A small image classifier, trained from scratch.
Model: 1.49M parameters, arch resnet, norm batchnorm, activation relu, depths [5, 5], widths [64, 112].
Training: muon at rate 0.028, 19700 steps, batches of 512, held-out accuracy 100%.
Data: 395000 training examples, 25.5 epochs.
Rows from block 5, named by matrix and row number. Rows with one number belong to one channel. Each number is 500 + 50 x the weight over its row's rms, rounded and kept within 0 to 999. All counts start at 0. Numbers have three digits each.
# convs0: first 3x3 conv, stride 2 (model.blocks.5.convs.0.weight, 112x64x3x3), inputs 48-63, a 3x3 kernel for each
# convs1: second 3x3 conv (model.blocks.5.convs.1.weight, 112x112x3x3, transposed), outputs 48-63, a 3x3 kernel for each
convs0.22:606444518485458495506489510551467502495489545516507595548603538510444394543460500446444427424433394496498494485473496515523591517510536514488465536557525544603568489479522461478464525543565546569573506520511497495556455409437482490523464519492515621664482486501504460336532608573546503562541531521514456488446485516488490578581515355618560427507498397533661620534431398500448433486404452510454432502528530493504586423485469511427397
convs1.22:445472513489472492465463515463469525576577512487484571431479428461481428370489445549561532553512554542507517494502519499528540518574601568606587628455496561504467479491443414447472511423443530501515533529547582536509490458495442530496590440473532520529492544533520538547503488517470453523492492546467461454460453498472532500561585576497541557504534586525628606496360434410297367544528517573576543545549502479409424577389391561390463
convs0.23:455559529502536562513538545563466501525507518536497532553528505551533498578498555488474488481558439598489501460488515495500562533522581557483491465475421491465406556555521564572553563591512466494479491525504530555618475491536478531520438472503484482438526484478475457424519422409507499480473456467584523518517447529509441453497502387558613433525617437574618555540464504550485440493402449508472546535551538552503526556547538564582550
convs1.23:469611650398493653448505546565532580544512597559520589405443455452458479479468514585605549650645591607607597447463445564640461450582525474490529488510535492544573437447443449580473467506444513465402536572510536521481440439445495541537456482491495451500494490508485504511523503503530483507579482520417402421434458470400451481557566542538520565469433465433443505478475482544556529469494471455494433443463488473488536505510502507509515
convs0.24:522450513481448464473477473522434508573418596613532649514472573529502596509528547584529464585526555563568532521541552512542555527496523582564624518507570554523541462386508434426449474446535498491474487478438477498503465457453496599429443488444495436484495435452544543483508570505544565480542516504411477565366481580445475540484569548477428549478555542459432415502452467451435469589547505516423534520535594449590611495533631473553621
convs1.24:484392460472428507450418536518490476496479492548481466535546499572559517547520427478512544538572439434433450530490482611576495557535478426401410448433458421444479504448551505638570553522575551582581428537564413456530504507503506528520521471544515531509519535525575552560435509483487483490465514516549531496496536443531513454513473432471477445518485568487473502500465498512488568539502498505436469539504522493482490406466524429424526
convs0.25:605540568574503510594515590499523546486487488408445502553529572626581557587551583487475505441448446491445470523417483475414442512489531481511529461500510485576573405451453434442475415490498431436570463418511526497561599496470568567464530534457456461507432501549461446508513540523495478463530512528445388392470413417466412438496502493496493475437532532503595513502488514579558564430446369446478430398475433421442426375438448452487503
convs1.25:498504437500490477532530533513596565516548516510509501513529546548516532627578560490464463479424463431458434463437449500543466446440406509453487459522531488530525463457480486532576475499510407461431501515498486507556499478498495506534487509518508464471500516516518520505531605545538585541491515517499580608540540600549614641540558536592524537589545525538600563533513500523517474525518465513474395470530451438419457475461477532472490
convs0.26:478447509529412621529586535562473471441464405541431471505523495545480483561506476544602497561640571555581513443508499509473543572610608419479554390412463420415451477517576493452534541543585430498515448517507508556573518502467553529491517464435491539551466432527524517561551626575583625542560616468418531594454513618504566561410429489471514526507574502500529516517454531541534597517485534491533522547589586525480470494505500531486500
convs1.26:549577584501560489517556453496438453475445485478504490455472476485347397484483473477429461454424507464475463484522534536608540595613565502494448463532531506518500548527557521489495528552570535464528546471472489433440560488554580425527511531575507468493472413456501448479448448439460467458439494481540564565553598581577572535490481532436515584429500502562548470513463498469458551446431448430394397437502471473499545473500523509513510
convs0.27:492440421541473486512534548582615545493485407460383414513505443486469495519586537453445498461506486499533519475439470464475464549535573466456514482511532434421516533482478538463496488398478493484565535457486511453500519510495494482512514545557561541511533568407523561497521597612502495553504480482530587526472524460458496488480449484481489488500517522521549569516509539544519502565586572452448462439349378455493510484464462493543500
convs1.27:488474508540525517590532454450509543430430463452495418503537526546536502551538577504495496586559490542545491540582529493474481512460507534511504465475541461543526524483504451423458455432504476463457511452429532461415497543458520563526519649573504504536475512513515468496465536474421501536504560511474469423513475438551485461449365400413437423428439444506416437468504539496622523487491494516505538478548543488501608487513507583534548
convs0.28:444461504443409422392380442593548611527565580508512540455437429445436438443415422567509508549536554565570537447457389494461425512507471475498457521537461538514503522531534522554571557587604499470518569494536539553545533473573463523595521557535536564589504517540560582512426503510338419450456466497563544491565544533522436497529505531495474456493462477419481459434463411510507486558533536493545568519544524476456488438451475417426490
convs1.28:518473522534443490593507516557565519576592549573543519450556531522617630481588587468461491466489529417434487527530493503512515469511477557571515511467466508507482468440457410591466439473443520508508507455497485439482532536511458530471498486502509537522554543568514557567406460456395435444420435314607588553610584608596566608598608613548603639599597588462453520460493530467487491438478459453527530426521532519481408590484412535462480
convs0.29:541513602559510530571602463523543505479454363522449436425438449442410457493452509485486536426580609469496592451503480493556586480540593482531459434412420475450405498491440495433491484478477549520546495456488492441465509514594519538614485537580461487457455516517477529458488482502534438388556455434514484468521526505470515517531517459485426373463498456595573521508504475467514507470447507445479434526494471473516479539494444547444451
convs1.29:482488525540462561513517542516516489512494542516478534548507483514493478516546514434506463449529434434490459509533497519551509540502484449501519465535523525543485515480517521477488463498441576546479521485526563532542511601562519483525474477543491477530509479531548543585629610538568491527559552612353373440350417439441438523500479512498517492480450412589595545533467462498493491497555516512500490480532479485537595476505571528496473
convs0.30:520574473518537472556542463530462455520505538487493566505450474462506495556549615431443478404484547486516525613495512541350421513445447506507530454459499460459453514547525517531523476470441513493482473432460484405465587637509722534528562529453490531490518578539532581469472478454442426450503535553477542583414481504419463513526538586386465578388484594468506488528565461492511418452462494436480542499530547485455434488545454529556476
convs1.30:509578537524526539481529513528591555575496494533490498438470438427502514450467477529578535573623586568626624437479540472566571510574585478441514579539580595589483453457443512554522438522507561495523589445549529467526522508477503527446473449418508524514501513538496505526504520529537536518543506525495466499440415511472496494533597521549512510533517486489529528513489431542501474584521423532562502557512474533425489584542456542520580
convs0.31:564550515625480612615736627448493450525563505510569546518539498498552486507502537460559549518519546450455475521498464469430475449436472479561432488564486537580473518551523524611581495583563477472480434449456565534575503544559518552563453490546482511503541530500483558497463469480474523442552494503468445455461468434493463510526485472523528447529499447474520485534558467559528460508448519544512503616554542429462471437503470444473466
convs1.31:501519510520490516555557511586503517551506514523536540497508533505457468474495469509487473493524560521574573504467460494543475510505472430508525455556523479461463529521517453396524508524543459494458526535520503523468533480511560515473528503559512521519472532485450512466477403382504466381462432422506515452552543513512545504445433471466450494454486506460447495442461459481493454504507468545536502559568550465494456500578522471533481
convs0.32:442488532569515577497466519568517473528569456612601557521498489477467443475440421512519482501517460492544519484453512465431490511446467404419413460491442513529477516464509454428491490465453498472505408412470480482517457492540487495572515535574521504485484501477496483498575478457563503499540506453513495506478429541458479555551565511508475472500497428511468458499529515503461489353376403394395442471453492428475415405460426436491430
convs1.32:442483493435522574453518516521551542575685632573642623580556543586577594580609553482523496500577514465562533494494484506558521492448470479448504476486537539479481531481451481402441491411417458467440514543480506602549460518495443458510461530512456477493427439455441407428514511542563559597595567561485456443474460431432394409463453500476515479496492477503489506498518506474457472497493496505531501448503470445493435423520495434495486
convs0.33:606506590538528489489407302540557575568528518525424454558467429511441482499480501461462441519494459502538537498515539476457446478398407509510466510515502450476503485431439532453460494501492433474555481444536494502534456466499515545558492519542495496504494493515455422411493548541519570594460492533557541471522489469463414433411450390441495487469449553435477530496500498514517556423435480464417413482467542520581556515556490501442393
convs1.33:531521520528481549511487561468464416438453465425455479527550545495537522544495477522519494530483484530561542515495499508462462534520453468495465491534467489485469529551505470599491423499561449483509398440526456433491581600568554569544525519525493464508474476494481470490493525516476496525516543567505457495465508460524504534458429476433396518407410447469498451409434463463465450509518482480474472455480495436520491495553554448505534
convs0.34:529533520480490482495430394420479463528596555513642507421482537469538498478455507436434400522526410546500488495439481445459464488421492584537501595548513587528463489470508569513496578498536470549481523539481454419428456501414533596474449488433447384397491481462486474472431384420475548516492520572570619631578570535450442427470426489466465425547536497486454484481540583489560559461519484492483476458460394509495491565586512519535493
convs1.34:501515490429505469452481485561529591580462554521518528460436499488545542511506559462495541458523537487512517521500488532508511503545529633605551477462516522481454522489542544454528513499520408438487472441439469551505494508459427385430522491447621609644623570602598600597448439447468474436550540464474489488509471449452512494520483552478506491597574565583577549558442472510377428539498417527456454534496472510459464635472467592601427
convs0.35:517470492524462520513568544476555520502638566514569492450428478464480486506486559496537516511541581486547587486483485481512524481495480444442475526495518489513490483581474451471490540572527476503484499468537500524522532569546547492516514557523483516541516519551524533547420413508437541504452484514488508480498599499474510470504471489517498519488493513484454462503481502472497503490482489498511500498515515538537490592512568578591552
convs1.35:508418422517443460524434461521494477531526485501477498470446469494472466442456461420468474430481524466478504485495461451417454428426431531533520510499509531517526475504491488467521462473442537513505499484489452459451539508498537504460501468454303381347330371335261274172516518501558498496571472489431478494435470494442453478588594552591604568598611546492498501516542521530511489509498508501440485522520511491525543444486508465492485
convs0.36:526528486466505606582553539451485450461491516544640567512490508430445469503492502458527416476533446465508517590546550567553522572569465529527497463444456454481429538524576510462532500490539465514571468466552531511559391417448510494451476436465530574501537523540456552530383456448394402493444419496553468453437397443471441494485585471478560592437569545482497458529601515553582536469467430435446475465495532490495485490476423477512449
convs1.36:546500605552466587534461494576521552551558510555553557449436459432405449429410423560608568523543570541560516395457530445496500475527561514489490519383489492412407515456506451349577485443570458512501439464500491472521585567554559475605530517588510506521475497524503495524359375379373412340433415400428440494457449486476486495512506529521549512471502515527590541552544511512470494478503480474443448529498484511488494593494563523548536
convs0.37:568584519602475388620584380460492541538527533501574501498548541478479520458449489498520571463457510499465558499492512485430493458492538499514456489545452544576453520442489519414479479503539429478465395497477464535557496493510471497491502488547552496491587532461551487497402441466566530471523398506447454483477470564481484492526511530478408473483522489495487459513509479529532464456470462465526489497536511487439497455437516464468540
convs1.37:454449560505449549500527530439407356407454381491410399558514514526492469479522518519549525473482485489488514484418411411434462487424418474457457504441534492484504464467544513445467540518470511507482518459421462428438509476476556394420517461543550527482541494493552503497581536563578531666498608513494513541491527532508543554397449367417486465484507416593511447524523494519498493459502475558509549535506573523517450457448360500510472
convs0.38:359379437445475435546568514449521438475528500460527505500472536448479496582531535467467461499555491468452442493543559486502556474539502484452510514470470496439426475467487474522451496558546460480460477450470508498476470474465505461478550515510491498472486539404506517434426443454423487466465498481627610607570542563576529526458453432467533447546465474594488503491463458494519478543543565526507540494532541534502460512499493487494505
convs1.38:489547555436530576433560569485467444438428346429340399472448452479467414461488550511456498525549520500496533413477462464487517490530526491544515507503491527504481482447435484618509498569490428448369509534438565560478542484498486547474495513527516527557521515576548537580550527458590513460603562470476443455479454455457458424474491548508533581495553549515553550520497476450385452509550435561517472481515532555532468538570471559524462
convs0.39:376459495438473538462543573551529549526459504498479482509476454491451501444474519510510504471474470432518516494466527468464559529508594470469514521550617524601647458508515536518587517570506458514504484502554542612544510430522512520518469464549435520545530498545496479428508514524447429420533454486496506491539535557555532573551477548524499493428394489520616570498482504473411412498604596550470500543411344490556535487477521499430487
convs1.39:459452460569445442510450472478467458575502439468469450452464437430304437395455457509542569588469538576466552472467445474464485520432472441501531411483461553441411470560485544483453424446496502528502473547573558544534549618537593604558518538576549543506576557595504564534505488547492509472502475475475517533487531523485511525427450480544468406529485441459498541537587481547530543511443570497478466488489492569492473478553520523489438
convs0.40:449477463548585565563611478526581504511537463364404399507510528532546504529533500524524530465485568464488502580543455635525533507483449505445437502464451467505458444449411457500429385460420515554561497461504458508568507494560561508489574490494495458467450518473489464491529482449493576468483559564494551535501545557547520619473512538531518483462446486482522518510514519553538529488502457487508448352438415528542551518543573507583564
convs1.40:547451458533455491515545482533587491563481475506505473512588587580615599524549555487520476537583496505523474402521450451583443506507484475483544472541536526596497507517541502519496513497435530490449588534497487463542446498487462455477483488496447512505481512506498514529556551438530422555547485583461547534488568543452469495603564510574573553562604554447488493525493499529556516467454404488483483508475438536519565588584502560476490
convs0.41:516487485457508440431475523516537494515545563523501520603514500578498495538549512529528469523544480575517455483497490532498432536521478506536497479509487475510481518497493507535538519505505490470469501490444537490434578573613492461568516504554510543438539506427541552482575575577529531610518600533381376412374426399376379371485450485451463395484427421530532567471496534562553568343407381368459441425462464473474465475501480494503473
convs1.41:485545530472553558477540517382424447448544516470481490678667688640680727608647643493449505517529518493436445511477476534494414589535507450453424426558519469553533479437498534556496489527516540488447509465469510490475447503440433530405418502390568591575564589593580622599538533578530492565552496512485516524500517482551539513531525532489503507490492548473464506502573492539576523495472494423463473506546493560487515548381496561522521
convs0.42:489506601513532592554556616491443471521470466510512534552575506586562524501469450465493509473483510485449505454444500530447450545490467489512506462497508469509546508516525506414551524551555553516545462439494516481559461501494442563454506562474524506525543542504514476461487507458476424556490551503436414442468488440411427447482467476510508522439486527542585492523541495538575514569506540531472573491528476475481491428455436449410429
convs1.42:505498526531521515446524519556530551551532615551518578452487484435469447465463495413402449427481520463468533473467470475409463444482489405454519361574561445547520521540498436520426463396439507451433532466450544532480462509506459546480502508492449444498462479488488498483472446371474465460408443422458454467474466491469476484477482469437471439439450484408471488486512498554561511529557607478443533470510516360443457419479479481514536
convs0.43:442407465493484468534462539478519530549480580421436546458444485467462439502498498469481534449456448425460451495500501450449515479479402501511469569447445498464460538554495538563551535537485528514479547596498537471482433434449452468561485462542444462573442420546461449590437474438502452470507537504569564522542532462516542485517523450474425399492521442472479639423476538441482622517568457495535483490566455508493511472505558484485578
convs1.43:465515624408491619494550591524524557509458486530473527473520526540579573514545537540596541579568512602584520517542484535661550532599532589502482508445472525514475469507475515550485498490467398470442489525522490582587454435459475559489494528489639595593595566573625615595536594555528530590511487540453512492434462461413432449544522526500504538470502523577563508498413455410388448490419431514471437546514430495490404493604428538570443
convs0.44:494484515476464475494430486450521460497526498468480467373373427467415486529564560473531542545570492498496471480502530522500473499468491486451410525539452517509438460479470520504515466501478527490549523517516537537489441462521460481542472576579486433448528458483590531553482533472392530497495520482445482400578656464497585449478461478477453535407469501591609586416407565321332404534551566489528553482481508549439437476426427477468499
convs1.44:470449440502510486458487461426369401491469413469494563488485511465477490513461525462522511485531477464511488473418466465419507487435499510512543600603570619589531550513467506486562520477504557588563526523509475446449546483521490630553557517492459429451481476483535551507417448535451464495501449464530535558511480440482515513550511486577552484542491461438477486573434465546393465600609633517436556524534562479589481509562534446547443
convs0.45:489495492474480500530529465490491516495478515474388480567480510516527489531462500532402562451489497422386571565507511605488520568559472453416365490473381451393366511546483516541544480548495536531434621508436629504413553555481616476475550599503565505424635501444582489424535510509472427507508435509580535489484519432508504423544480485420459422471455443603569439643540364592565390496533466542464417549524440409495553444502614448519602
convs1.45:539464572542435547527539564509547550498530478484426488447494591440456598505417544517482481529515400492462527462451510407508506463520575462464435531587524478477489481443537436423536548461483487556471469521477522529513611507532563490495538507536547507532506507529562515592557509452540460413457493455551522487515518466477521520461474556496494512445462481468537524531524336507485449548446294586431354546453453547540503506469515562424551
convs0.46:487508463472444495470549499531574533481496485526554504486454472517459445487474496508464465478501526469455471524558469511498510516508503578526579519539519523516519511507480512493491437472481541518503517484497477408450482509457487495517458425511488506528487503537454549499441478471446428446388459511420449455451479465468483472517459452487467437444453489448482468477495486499525488538527556514464539550514534461482437439442426453468445
convs1.46:461539529467544535527576546507439429507434446511446464521490499503474460476460477461404431451440456466479492540567480507504502515461497492485487551512480531532521507537528484538526478534537442450417513546504503514490484513550480522552481516573551585545562610565525566528478491481472484453444437414523521521510491515531506521529529516559586542550566515447456471493506512520517520471546460493558499471534493468454479481543524465529515
convs0.47:476512512469421499474405427455447458504557637415539495501528474543521550432439393508556513470555460542525472489495529530471543474457545425533438473540431481580473486412581480473494497490589451470517489484593560540554433438477519478563501485582544553523463462553493512572498418434520466453500457408473476512498456556489447520445495406473475459542551458504465507516452504492489522540501483504452515497487482483461491510470472480467493
convs1.47:501515473512564513528518514613570613524524582562554560537531474494517479395443477493513579498469578509543585480494494521571543492503506441497496476530505436503494506547489469557524425408455434433465493504506550544460533438459472458422482466501434450363519520386385365303494507553507521498469516507464468465466466486485494492463466475499481484546498493452494463572509441451413449526542500486570518445492456449524504427487503418481509
convs0.48:596597531674485621568554508511529523528484499492498498478539592467525534489492551509504503431518451448485476442575567466487563420519545430494452476530486533561473480460475445484490428424498478483524470531532483541553476436486477498511485390420523485528417451487427418419512493504512529455593512454461520488470498459480535503496439442448483509543538515485449511490498486459471439466462457477511475568575543566566484532484499550505445
convs1.48:477566528509543532547496484498498532432530521458490474474517529466452402478481529559560490532554487556535543413499442466576510383469511506479424579465484488518475463465415474406414472448387482429425524474529546511525474468493514405485464534493521485483499524459457470439457511450492516458480467383500515501543527528533554521532553529493562540460468531525476487508447503499487513545567582512512554549570581485459537458449551560477546
convs0.49:480522493510587613485558499563581552603467498588593639401459556396423511432526602489578472478507505585515528617566478550556440545461483496459519470414513488496527446458477388491429479515482545505490516551506559548530499508514516499445577469434541519483580458543551520531533530498555480471570588508457488436421571422495582427459465512454535617402523585554529590553453531544510531511463440463434486420378471486496541486448461511502492
convs1.49:553518488560499435577520500520499479476533489516503479447470563471414497445416512504499547484498552440473509465475495459489527461434507606559507570502415490453473493422432503295408479476519494512611491423529502437543589558485558462509545540540495518553476512558534548580452550508470503495545533499489569547459510534477470462544532564557546539609547519471490537546511488546494501497559507518531480501532494566353446536419444471541450
convs0.50:461490472460493516476478486518441457541434482539540541518560557487473541446453501530430511540438483504390488457402475450469540455426503417462440457477551503543499506465451466560439496530460457408362477481476507553478487584608430536609495516545453482504389482388455394438546479549512521503550561506445515480467475518413500505539537484452489452420430429487443476503537501525496508354336426412557515449546579454420445455438469538428512
convs1.50:461551581421517609422522624453495458455447478536497566536513566483499562561577579497530536495529538518548508456499513446492475418448522519513473475447474539493421513512544525532508539458515421444442524535526527505540512523539535615529524519476450434428460424409474461438448511489535520536547555622447464495436480477428492453468456440499474424495472456491488468545505508551449510478495461526573454486532485519487533507546446527587496
convs0.51:519546595510465521562542549444440401477542473436444435461420489456519465491483446499557503497597527501540511555467491535527461422524504547492440556445445480400398519474475517421443407406422533538588505555543539445435516469482489524463518502509483470474515488466469479473380518480457499567403517492555519486497445413505439502470397406474487410459460418484494452492474548549560552552502506514533523433439493551574601582571566552609561
convs1.51:486583597361480599487513578517540540535583561535557564483437434486467477447430468450453415436486456449458452461481405511564535462537443446425483472514490520535493491487442507603455478448448358366360436582491467613519487541461457469472452535512490498548498509536525552526425543446491467436471497458491511520519524515492532469606542552593555560638615588474445453508531533546525529475505424477509480500458426487477459428505511446537457
convs0.52:554588522499559539540569495491456544517532516440466435571497440548511395541540453424463472479516568479495552452450524430512456451498499489556411482511440418501401614579538548460495486490481587601580497488505460473464553506491585424506502441465517459480536528477460496496374449515464520548410497497553537454585576535590507479505561516488557516395465495518459452500473431482471430536499539500467501472472524492450521499526477450381429
convs1.52:465379458450363544457432510430478501459425511487465587462518538492462481466440461433459473473499497468518544383377481400505526496536548470492488538514512486494459492429495486484494492554536376401448505526538584542526510469480513481518508521508560492486510409421518479458481468454468477454454433477465466475467492495470467470526401508514376516601509565471506479525520520495550528503566494561583498585552486486522501528558615529498546
convs0.53:584579504602545534570570619495545591507516567545565574553468499540447458569496453496539598453463497442460520458422460457396398526452555479474491532424483539522531486545588557551586457514524474532498562560555544483452486441499534509531474519499532513603490532612534531601403472449421428506386482482449469445484519472501478454452479491442473523539524572482507479477511508554572488459544531515499532508442448505489598498467493444441513
convs1.53:468471463476496470396427461521522526478512441500589493526543526537552543534520564530508517539526493539507494426427455483494514459471506428469472477531517458472492514518473475423630473490522528564507477466480402452473517513511559523538503514481517505488535513500508514496520492509554635483478524508517509517459402425435413473466470426521549440394398469446418446505492491536577539528546511523534530519519581503524511475511573510500526
convs0.54:420484488523569526490530507449480486497576538495574514510497477483471419487535459501407484445439425465420440460495515496537586541497584548586546536615556578664631383435439419422459426450464511522590503466576508529589515477467437496484490560483511546525492527579443450490476467433488431404482489481447489462491507540441479456547526493477474431445478450463404448497501504535500515502476528447420455579515527490470484551516498539470462
convs1.54:494497481442490468422516498435418449473473452458412407488473480491530450446452461537492421504501496518540479602525525569559566521502550498476550525498494495457485503534454490577556484530508553587554492490489436434394486426491498432380526463503452510448501552474428462417558506538507493468533504458472472477476482493472486477564567538543600591524565545522548507558471499489448424496534525480465522471480509508429441591532434567527459
convs0.55:539446479545485495486500502499531525496501580463430517430395430469452457489454400582610543597566600493456469539513551519558527388457457566670596513600606486458483472402343467440389474489487574513465548530489474488449497543531393423469407436426440397434518454486457464425504493538450554501474538529550563525510554523481524498527571514577580524513554565509391449557463473547457410522576525490455600455513543479381327531454328620544456
convs1.55:478542548503518462534538418573573508528586588510528525415480505395479508445478551508522457486530558405450559539549484561429455572471496498643611487526609564497486482434465518529390484482477530593525504506519419489504469503495607465495530527464511520489493507533499552519547467535559550492510500458485481462518419473497431453493534514471497518452516512465606523451551565408442489545498439389460530425430544543612620568549511587502480
convs0.56:422596610362533605362450464508532504543571543536449492510478442491429472511490558468457439522454457569570465519457487541492474618601444568478479568550489483441512547487449490439475497494468451441377488479430498531462507402453516478441501494492490482466500495521532524585554608488473529584502571545532501471502590514457527501543472471551494517453488490550497455501428500423421489541454421531499440443499457499494500526528527463484503
convs1.56:617535390471499476472525468439456428473506417439524444520567581578597535629531603482409451505424469573559462512521494460480460523455485538570615517539560522500530435467497423475475568482506526499426543485442459496518537506544514426501565441594463471463478464429494503433557593474549570541582486530481460449503481455493527536464495471500482497461480474598580557561550588551522521444482528438488477497503482533509542479576485487480491
convs0.57:440400419429463510525497538637541495559486460461460436539570544509521498566545530503490446542472413536449429483454462502546488537517560526481520482468477487423477563547535460552465460420383479454491504490491487499450632618591514531555533477508481472474495459524470436468492492500480577533526587547386404422423437459499484509644634501560555469539463436427414535463524542508465507426473513463537554454475522414426452471448521511539596
convs1.57:487433530564530556561459419431467455456454528410447550515481488441440524523517481546549568549568569500514545560564548501461454551415447452462414450487502464490504453442533461544428471489492566571600536520491495552499413437502523537506535548524410469527456473457460477479521561491482515580447477502484476530485399381500387466489442492542565539509536519507453429474515499396537560538516548544538529525531510493446521524469514458555595
convs0.58:511484480534422462533579544569580578428485475500511507524527519516512478490525491530482430529498472528549510510450471468489468556473522441424423436413391529545470496487447500438461535530540455449411468424439549554493520532557523524518445474537514467419502451394579527495504461549489559529418444522565449442553500473525588548507508520491470483451489518528528472464464435544512477469486438503428391566549524506490487519477484474480478
convs1.58:408405526481434493543506449509490473496523489571558512472497502389408459408409435541451433468473469559541589548576464561613483567553509465505495439476481445501497505487505459533472575629510535567499581495493476511508423415521537499535519492471487496472467494484459437488449448504554452510482459503536592531534560562556562587540543552512510561504502459501492563501477492487517491488454482460434483634567559487509454493560490567538481
convs0.59:452399362488472377492412462544586551499558484538551519453459456516476480501471470507454434484452492462456499464478470417462478467552492484408436418397434465421460531533465547446439529482480518492500499459497494434578437425464444480500483430492538476546479437525488447471519442509526537487448463477502567603489540543470524550516546450566585531517535488439429460536535451485480464441448444416445471549578533568529432612583461633597518
convs1.59:458470511364427592489445548540532466473547532505518514490521526495547443483528459591499474626575547548558516462431406491521497487548432507480463508473491430426509521473493616640456552506441416476509513531521566604538486447508479481481588519488441452473436411429481449476501518549535518538541586499496488552522500548525503515467439492515469494522489533427450479459443533467480565493465497603621500514512470560612552543542577546582634
convs0.60:479575544519543621530504584501469490447531458469511521524497526520485518461483507405420423465421433496527539487424496489437489527410440512465447515496458556571514506538535453487522535537524419471465415459476456465465446438513475490510491472523511535608562518610517515538488430495484427441502528526471442500478511479415426470601571490498495450570506493535505517556427453525531466416413420398462433485453479613619556576607514594577522
convs1.60:509500504482527546479497528381413445436442477450500513505513572480486519522542537479473461446463473471499469546535566515527547486512590425473516493486558443480523544521458511444467500504484531494531539503528510503503449463473436475465444470453609608651630622625617631632520562580543486514502476472423437472431459442445444430521523500568574548544516502465487490494488503484494521507459505547478503546526501457490504477460571487549564
convs0.61:485441462515454490492461474441458428486486461467500469598559573465490514451409449467367443476432429526519532462492480503515502573533531499489483474509470523491485469446459468502493468435473506563554490514533531522540527494436559506434529459451505574529433459524369399392462477503447456504509477508468472492465541572516541539507517491490523526514541558458405436544512532662738710478531471480524509460510534454505526456532528481492489
convs1.61:495522478441539435499560471496511519437605524457507469460527490424476454426403428470458454427492480461442463527497452469459417407418437467460494478586541471554493513506493494493452492492494576567573490453473465448490557595642535594543551579633499484483486492465461481472520414487500563494467574482496511523473509543494478531525529534489573555555534548425428422444535505477563562544547529532471512535581531489541570423532652492529631
convs0.62:476525538536620507452457497521559532474559435518520497503482482471491529430436497466582559401511544403535536487425360490422442429448464474462458462472404503488445516429446521443459476462496537538578580520532576591547533504484492560492510553501476484509486546566509437539348509505385497475417457455471492504502487568458474565493484458470560535473525521527505480460489452459534519471429461501464408577541511589557530586529533540531506
convs1.62:492609465517616500527529510428416439415466495456526551457468497453471452461443491627564629580519534628520597456500555555540597535550563496512525514482496492489536471426459443531470449414422462497490559507515523545601451480512442445492510472503492495429495557513489519474409453491439421476433474475484489527485474525514498564462512614542509606565602620459420444434462503460512564518485525502465478504490473522514515460523512489489509
convs0.63:522514547476505437527459485527525515567514506538485504553468445557531500504534502538519508566504450542494434573487399604501396501387397524489518469464526470442477425423575421411579434462608482502494454482531478504536547473445595508457534455408596565468604481407577479453518510486468522493495497475493553571442560614433526613455516493479547442515453424473468533492425492510460474663592483593465418540488489555513467592438457536500480
convs1.63:490507530488528478488490488460458530455525490498517531545575555525524416526534422514450483479467476546489450505493477524547521554496478436435459436489607442469509505472541499441547508429537581526559564476531529476484496492502506530498496527511477437463503464454465452472470545509397551505434580509527504486530486447531517446471488488520488556438496473545475515615672568557628577434426339480425288423425363454482509330446534441548488
convs0.64:499552461549456474518541485515418498441459561485434495438453544489436538414427511421447490364434433492493472415538553357589594439564540468520549488485545532485559517515491519454463506436473522501471484531512458511503506488473455536470530498509510527557573514496576509510446461538430379475513475567484548514496519524422541544520523556400403640446414608587422423547445495501437518441489534521503551532469546510516499549491519577543525
convs1.64:420459494410406479449475496491488493509469445478466493485491550445461523471449489553503552507520548523487541497477424511497448501509532474442416349352640485433553398447522364407574368396578505484493550527558592496532487464539397464551482469464440433378453468417444407396551525554558442440565570532474483497451507479490470423418456424427378401411423395484443513449548558549487588568542476558436483519469464465440577418513575424513510
convs0.65:471472513522463553553621588538548515453559456524450372462461424484496491378451482620537557476444475497390422456503498527559561548573448482483456533559520599578568519577573578485559547502538489442557463420535456451561481481547456472529452508598569460522609547572625581567472541451549506497380499489500521471474469490411462467560557515502494526505496562510488503531539523514466525458412433450403409482402461497507429401446338429403375
convs1.65:508495547541513529537467450537472512580486530536495543519462577492403473458457518441429456491441456470500488544538531492516520479477511432483410466570507465491471509539586509484462491499403582557543469437528529490568516605517526512452510549448562544554548510527534507512469497500433492506425513454504510530507435524545492521488528449509546452500469437505537533526557535469488453462452529520504520535528553545568527557577551493513490
convs0.66:499523482598498456572489454459503465496468504544619556509505471546431511540480543395421457437511493405524531565502469496512449486447422526549484489490507505518500537519506552518498596546516433434486489476486473501480560469455562476493476446492480516531523456512441459475487514502412482560503547595496490465478445419458433419488472437527499489503571481481490490568560488524570489434483529474477507607600507502503515480446457462436378
convs1.66:573548516638550473455419451477468496533517507454439455478413493440336419457455519513532550498506540587538556518498549458502601490560554587592535545476538500456496560511531516426538579631553475465541513588544476496519494544524523505516514491480541532536453443477479514508502474491464522502492458416420465519448475488504512491513513452484430445500453479564462465462481473500492506582595581599507505549539480484544513513469526483557508
convs0.67:462478486535537487586485528458487437504516475475522497453495476445461467483440428545549594445543626467547565474519698434533638285387534483536537494535480525582489507531468535478488514520527543452416579481478554548513506394415600481422564590423512462450499485423504531488489469491519437509467542480442500562407510531434526504546480466581540466576572491537509466517450436494490493497449402503439368536573481507507543455524566467503539
convs1.67:497521467457533494492504438498532428491519554448422437561579490475467496489522550535521503477471478516527540509550615481446507389481575538544524488528584493458463469451478541483481458528514492492494544463423448402411457481549534524466536544486501472474495440488463480526517491551498437570543491493490492477535510485465477510562530529546557551529517551520541486488525555565565556397311331364323328390456438475496543482483491451418449
convs0.68:487456482514513528526500505468454440408500443434473472516515477537555536464454431533498513603496410619549551599553492603576409566550437465472475470519467434497499430481544476432523488503557504463456467458450470446473509532569486555505499558576607600598620543536582556561535466508491504504485541502443457469411503382395427325493540450545571465529630492523554585462523496409494516494481495512499485495466487465517525438481457477480487
convs1.68:458519472495591523473570537527520588551534563525569523494475494486506488493465446502516502511499495522445462484457478474440478470420470418437483388515557434490503459494451491531469450433513500477485422448431422528472405473426437506392373444380492482478476486488480474488490523548449415453411432477595594621548530565629625623542541562573530513536542559496502508566512473544517489465519474501552494472477460380472513449521647439526572